Weights of a small image-text matching model.
Model: 24-pixel images, encoder arch efficientnet_v2, encoder activation hardswish, fusion encoder width 128, fusion encoder layers 6, fusion encoder norm layernorm.
Data: trained on drawn small creatures on textured ground, 101725 training examples, 100.7 epochs.
Rows from block 7 of the image encoder of a small image-text matching model, named by matrix and row number. Rows with one number belong to one channel. Each number is 200 + 20 x the weight over its row's rms, rounded and kept within 0 to 999. All counts start at 0.
After each channel's rows are labels from the 100 images, of 14848, where the channel reaches its highest value: "responds to" is what is common among them; "peak on" is the class under the peak. Only what is clearly more common there than usual is listed. The data: drawn small creatures on textured ground. In brackets: how many of the 100.
# convs0: expand pointwise conv (encoder.blocks.7.convs.0.weight, 288x48x1x1), inputs 0-47
# convs1: depthwise 5x5 conv (encoder.blocks.7.convs.1.weight, 288x1x5x5, trained with AdamW), a 5x5 kernel
# convs2: project pointwise conv (encoder.blocks.7.convs.2.weight, 48x288x1x1, transposed), outputs 0-47

convs0.277,159,182,216,216,193,213,221,233,203,180,194,228,196,221,197,189,181,200,235,206,208,198,203,228,194,161,183,200,193,214,222,206,224,188,233,190,183,198,200,182,161,216,193,194,145,204,187,218
convs1.277,203,171,178,188,230,176,187,210,207,161,222,167,196,220,176,197,213,191,228,185,228,183,215,205,195
convs2.277,227,217,179,176,218,215,206,190,214,229,209,189,215,223,207,221,199,201,212,211,238,193,197,205,199,195,224,182,188,176,233,213,238,194,200,201,232,217,146,168,185,213,185,232,185,211,183,186
responds to: beetle (53); white (46)
peak on: body (69)

convs0.76,165,222,230,197,181,178,222,240,217,188,228,210,180,165,218,195,229,204,238,190,187,191,202,194,186,210,213,222,217,207,175,172,173,226,224,204,198,219,211,197,216,204,195,188,216,165,218,218
convs1.76,186,142,170,176,224,190,213,214,173,186,202,227,192,201,217,179,194,192,199,210,204,170,199,205,216
convs2.76,147,199,189,201,215,205,190,192,192,177,209,180,180,199,208,200,186,204,214,199,210,162,184,176,228,201,174,229,174,170,208,174,190,167,171,177,204,203,202,194,187,188,178,175,200,150,213,187
responds to: snail (81); brown (34)
peak on: body (31); limb or head (27)

convs0.189,197,181,182,178,228,215,226,218,208,210,182,206,208,161,204,171,177,189,202,233,209,211,208,236,196,213,203,170,185,249,214,184,225,203,193,181,200,212,176,183,242,185,201,224,190,175,186,207
convs1.189,217,204,208,165,223,195,194,159,209,181,182,191,207,228,226,163,217,200,181,196,200,205,190,161,191
convs2.189,192,240,210,198,191,215,206,174,193,211,214,216,217,203,186,227,230,217,238,179,250,194,218,210,239,214,198,189,183,175,213,167,176,193,207,185,216,178,195,179,198,233,202,177,194,183,208,180
responds to: starfish (96); blue (31)
peak on: body (34)

convs0.107,165,204,217,201,216,233,197,207,217,206,197,166,203,204,190,179,208,189,216,209,257,208,207,196,177,195,213,237,211,177,180,164,210,206,153,220,200,168,198,186,180,189,218,197,179,185,191,219
convs1.107,227,224,195,185,168,236,188,177,187,198,227,174,218,193,225,199,194,184,226,220,176,190,182,216,214
convs2.107,213,171,189,207,189,188,201,204,220,188,238,197,229,198,211,192,267,211,186,194,204,229,181,185,201,185,215,208,185,198,202,224,201,225,212,211,201,204,190,234,199,198,213,202,215,240,191,253
responds to: caterpillar (45); fish (36)
peak on: body (40)

convs0.188,216,200,198,229,205,236,220,217,162,180,168,217,188,170,198,203,178,217,207,239,227,216,228,191,218,183,197,205,182,190,221,192,216,204,187,181,231,210,230,212,190,234,175,199,177,208,180,185
convs1.188,179,192,217,208,181,198,231,219,231,200,206,207,189,200,162,210,199,204,224,230,188,212,222,227,242
convs2.188,201,203,209,180,199,170,186,200,230,189,166,198,175,180,184,203,174,202,197,202,167,247,180,159,212,207,174,191,209,246,246,206,218,195,188,189,217,182,185,205,206,190,191,186,175,184,205,205
responds to: snail (61); grey (33)
peak on: body (47)

convs0.128,201,187,206,202,220,203,177,209,199,189,207,161,202,207,234,205,216,184,210,222,172,210,196,231,216,176,243,202,186,252,157,199,192,201,203,195,224,215,228,208,202,247,195,201,205,194,197,173
convs1.128,179,189,216,173,197,192,226,225,196,196,207,207,166,175,213,168,175,221,178,163,176,193,197,207,180
convs2.128,188,200,177,188,189,193,197,216,185,196,185,226,180,221,167,272,205,184,185,214,189,201,214,228,196,185,210,192,213,153,206,209,178,204,211,209,193,221,238,197,214,209,214,179,205,170,177,190
responds to: starfish (46); dragonfly (41)
peak on: body (31)

convs0.173,181,199,203,193,178,207,218,222,200,182,185,215,213,214,211,183,170,199,193,242,203,232,215,187,178,216,185,214,184,184,275,206,214,206,175,200,168,187,184,223,208,210,210,189,211,191,200,233
convs1.173,189,197,221,206,207,190,215,185,205,176,230,180,179,221,176,227,196,203,239,200,205,180,180,178,157
convs2.173,175,181,219,212,201,155,204,209,174,209,172,200,160,233,205,195,175,164,174,209,220,218,189,250,185,197,187,183,213,178,198,198,193,235,197,195,185,207,221,199,216,205,233,203,186,210,192,195
responds to: beetle (88)
peak on: body (99)

convs0.226,224,213,221,198,177,198,176,199,190,197,184,170,149,191,209,217,198,181,193,228,216,259,188,214,234,177,206,200,212,201,200,199,180,215,191,219,197,217,188,178,208,241,215,196,214,211,207,168
convs1.226,211,186,162,182,204,221,220,208,170,205,191,195,202,192,185,172,164,188,211,198,189,173,151,200,207
convs2.226,235,206,186,179,152,189,189,218,230,207,194,215,212,189,183,242,226,226,217,205,190,184,195,191,215,188,224,195,223,242,170,207,209,235,221,212,190,204,213,213,184,202,206,188,213,179,205,167
responds to: caterpillar (38); fish (35)
peak on: body (38)

convs0.281,197,184,192,210,204,217,158,174,191,225,211,191,196,239,196,199,221,189,195,195,219,191,190,205,154,214,187,162,182,229,207,238,203,181,216,188,187,199,174,178,187,202,180,231,222,231,216,221
convs1.281,173,198,185,195,239,211,193,200,184,195,215,217,184,173,185,196,232,225,203,197,208,170,155,216,222
convs2.281,239,199,165,202,221,207,216,201,203,196,231,199,196,151,173,191,175,195,188,211,181,216,197,204,165,201,222,245,196,193,187,201,191,224,247,203,213,192,233,196,194,198,200,210,205,181,190,234
responds to: snail (65)
peak on: limb or head (34)

convs0.172,222,228,224,173,167,258,214,199,200,183,199,202,212,218,191,185,222,190,189,186,225,206,179,197,236,208,212,202,197,178,195,200,221,215,179,192,225,191,207,201,213,207,208,169,163,153,209,197
convs1.172,212,208,162,184,178,171,202,199,206,216,201,216,179,204,195,173,216,221,174,182,215,208,163,163,186
convs2.172,208,223,187,172,175,231,213,227,215,227,181,201,196,174,226,160,199,189,181,198,205,200,212,224,209,242,230,187,206,185,221,210,181,216,182,223,220,204,214,203,215,150,190,205,198,226,196,180
responds to: starfish (55); grey (51)
peak on: body (69)

convs0.49,211,173,187,224,217,246,192,203,180,178,204,200,177,225,170,193,203,173,168,226,213,191,212,233,209,208,225,187,173,201,185,233,209,208,203,213,187,187,177,159,217,220,177,181,229,204,203,196
convs1.49,213,211,176,183,202,174,173,195,213,194,184,208,222,219,189,179,163,166,176,176,170,189,188,190,176
convs2.49,180,178,234,205,198,222,236,196,187,241,195,180,180,192,211,195,220,215,186,202,212,191,190,187,245,244,185,215,192,222,196,191,201,168,217,214,213,210,209,233,199,195,211,219,156,224,195,211
responds to: starfish (93); grey (38)
peak on: body (84)

convs0.105,160,217,181,179,200,211,192,228,197,208,179,187,216,225,188,182,210,193,213,228,164,206,174,180,176,206,219,147,184,161,199,209,222,194,207,206,214,202,188,245,198,205,219,215,203,228,210,196
convs1.105,208,176,202,198,184,218,163,186,225,208,229,185,191,194,206,210,165,189,213,166,247,190,204,190,212
convs2.105,205,238,190,186,228,198,217,191,176,215,173,219,208,206,222,197,176,241,223,177,189,211,194,217,202,244,200,182,198,211,206,198,223,169,228,204,207,183,185,215,217,208,202,225,182,251,188,182
responds to: snail (25)
peak on: body (34)

convs0.236,209,171,187,175,210,189,200,193,241,228,203,203,205,207,237,176,211,215,196,216,182,196,226,175,213,208,196,207,180,161,202,234,197,196,191,237,213,241,222,203,176,179,192,186,221,206,232,177
convs1.236,188,197,206,152,192,231,215,212,179,196,190,172,202,216,217,171,175,177,200,192,180,159,201,204,191
convs2.236,211,172,218,196,200,209,174,141,194,194,218,175,211,211,208,210,252,194,193,180,228,221,195,208,208,209,192,218,194,220,217,203,198,230,196,204,192,199,181,200,212,193,234,190,226,236,182,163
responds to: caterpillar (54); blue (37)
peak on: body (38)

convs0.1,221,181,193,164,188,182,204,219,177,214,160,162,182,199,199,198,210,200,182,195,179,210,232,223,171,188,206,176,197,213,185,207,172,160,172,206,188,233,223,230,204,198,187,228,205,173,199,210
convs1.1,234,181,218,172,224,184,206,188,207,229,172,188,212,184,215,204,191,182,168,214,225,217,233,214,188
convs2.1,200,198,192,219,158,186,176,209,208,222,191,218,155,195,184,199,247,219,208,168,203,211,211,194,151,198,191,222,173,170,197,197,200,211,194,186,219,220,205,193,202,205,233,184,171,208,197,231
responds to: caterpillar (57); starfish (35)
peak on: body (34)

convs0.203,172,180,194,168,212,208,183,200,212,187,218,195,213,174,205,241,224,197,171,198,212,180,195,191,218,203,192,206,220,216,245,199,224,186,207,175,218,165,230,193,191,211,210,190,184,145,202,220
convs1.203,181,223,202,199,205,217,197,163,193,201,200,225,208,218,193,198,178,192,253,176,197,184,201,190,156
convs2.203,223,245,177,214,200,201,194,211,224,197,203,194,201,180,213,178,202,169,173,170,176,170,215,153,191,188,197,200,208,183,216,183,157,224,181,219,181,204,170,227,205,186,199,219,210,192,202,223
responds to: blue (76); spider (30)
peak on: body (46)

convs0.78,236,168,211,222,229,205,238,207,199,180,160,209,189,182,210,180,191,170,196,223,204,205,175,204,173,186,171,193,200,220,200,194,167,199,222,187,211,183,223,201,177,173,200,224,217,187,175,228
convs1.78,197,175,172,166,207,180,176,207,176,182,193,199,220,186,183,173,188,185,198,221,215,162,166,187,205
convs2.78,197,200,208,185,211,188,152,215,209,211,174,188,152,208,171,211,148,202,195,210,208,205,164,189,204,184,175,198,224,163,195,167,218,175,193,176,213,195,214,184,218,191,205,187,199,195,194,223
responds to: small (62); white (33); creature: dragonfly (30)
peak on: body (40)

convs0.62,178,189,205,221,184,177,218,243,224,220,216,171,238,182,165,173,204,205,198,204,197,168,173,170,199,195,214,181,220,203,190,210,185,186,179,201,233,209,176,173,168,181,210,197,184,188,189,214
convs1.62,169,209,196,224,212,191,216,203,194,203,233,160,185,222,224,185,213,208,191,162,198,182,184,199,162
convs2.62,220,195,170,165,177,234,228,206,211,208,221,187,195,237,241,172,195,182,164,208,196,202,204,206,187,202,218,197,242,208,226,175,172,219,181,196,190,179,180,174,191,182,204,215,185,209,196,193
responds to: snail (73)
peak on: body (52)

convs0.18,224,210,209,194,173,192,189,212,186,266,198,209,222,204,163,216,206,177,216,202,190,198,226,220,221,215,182,192,206,161,199,237,202,232,210,200,204,217,211,224,222,198,202,176,222,228,199,206
convs1.18,212,214,211,223,223,209,243,240,207,195,209,220,206,220,191,202,230,208,207,236,218,212,177,213,220
convs2.18,202,199,212,188,189,184,196,173,224,187,202,203,201,186,192,218,203,201,209,200,161,186,201,218,179,210,186,194,205,222,170,262,199,157,168,191,167,179,182,213,185,185,187,181,159,224,205,200
responds to: beetle (42); grey (42)
peak on: body (33)

convs0.229,180,161,201,184,200,206,161,206,180,238,171,200,199,201,171,221,184,215,185,210,236,201,191,186,203,204,182,188,234,204,206,167,219,182,207,166,220,195,182,220,220,225,193,208,219,205,210,159
convs1.229,215,230,201,219,191,200,178,177,170,158,190,168,208,204,176,207,196,223,227,161,208,201,188,201,202
convs2.229,220,225,189,183,218,192,175,204,190,228,207,226,142,228,212,168,167,227,202,216,223,186,164,199,216,167,224,186,219,196,180,199,201,211,187,202,179,183,185,198,203,203,182,201,218,195,220,224
responds to: snail (44); black (44)
peak on: body (38)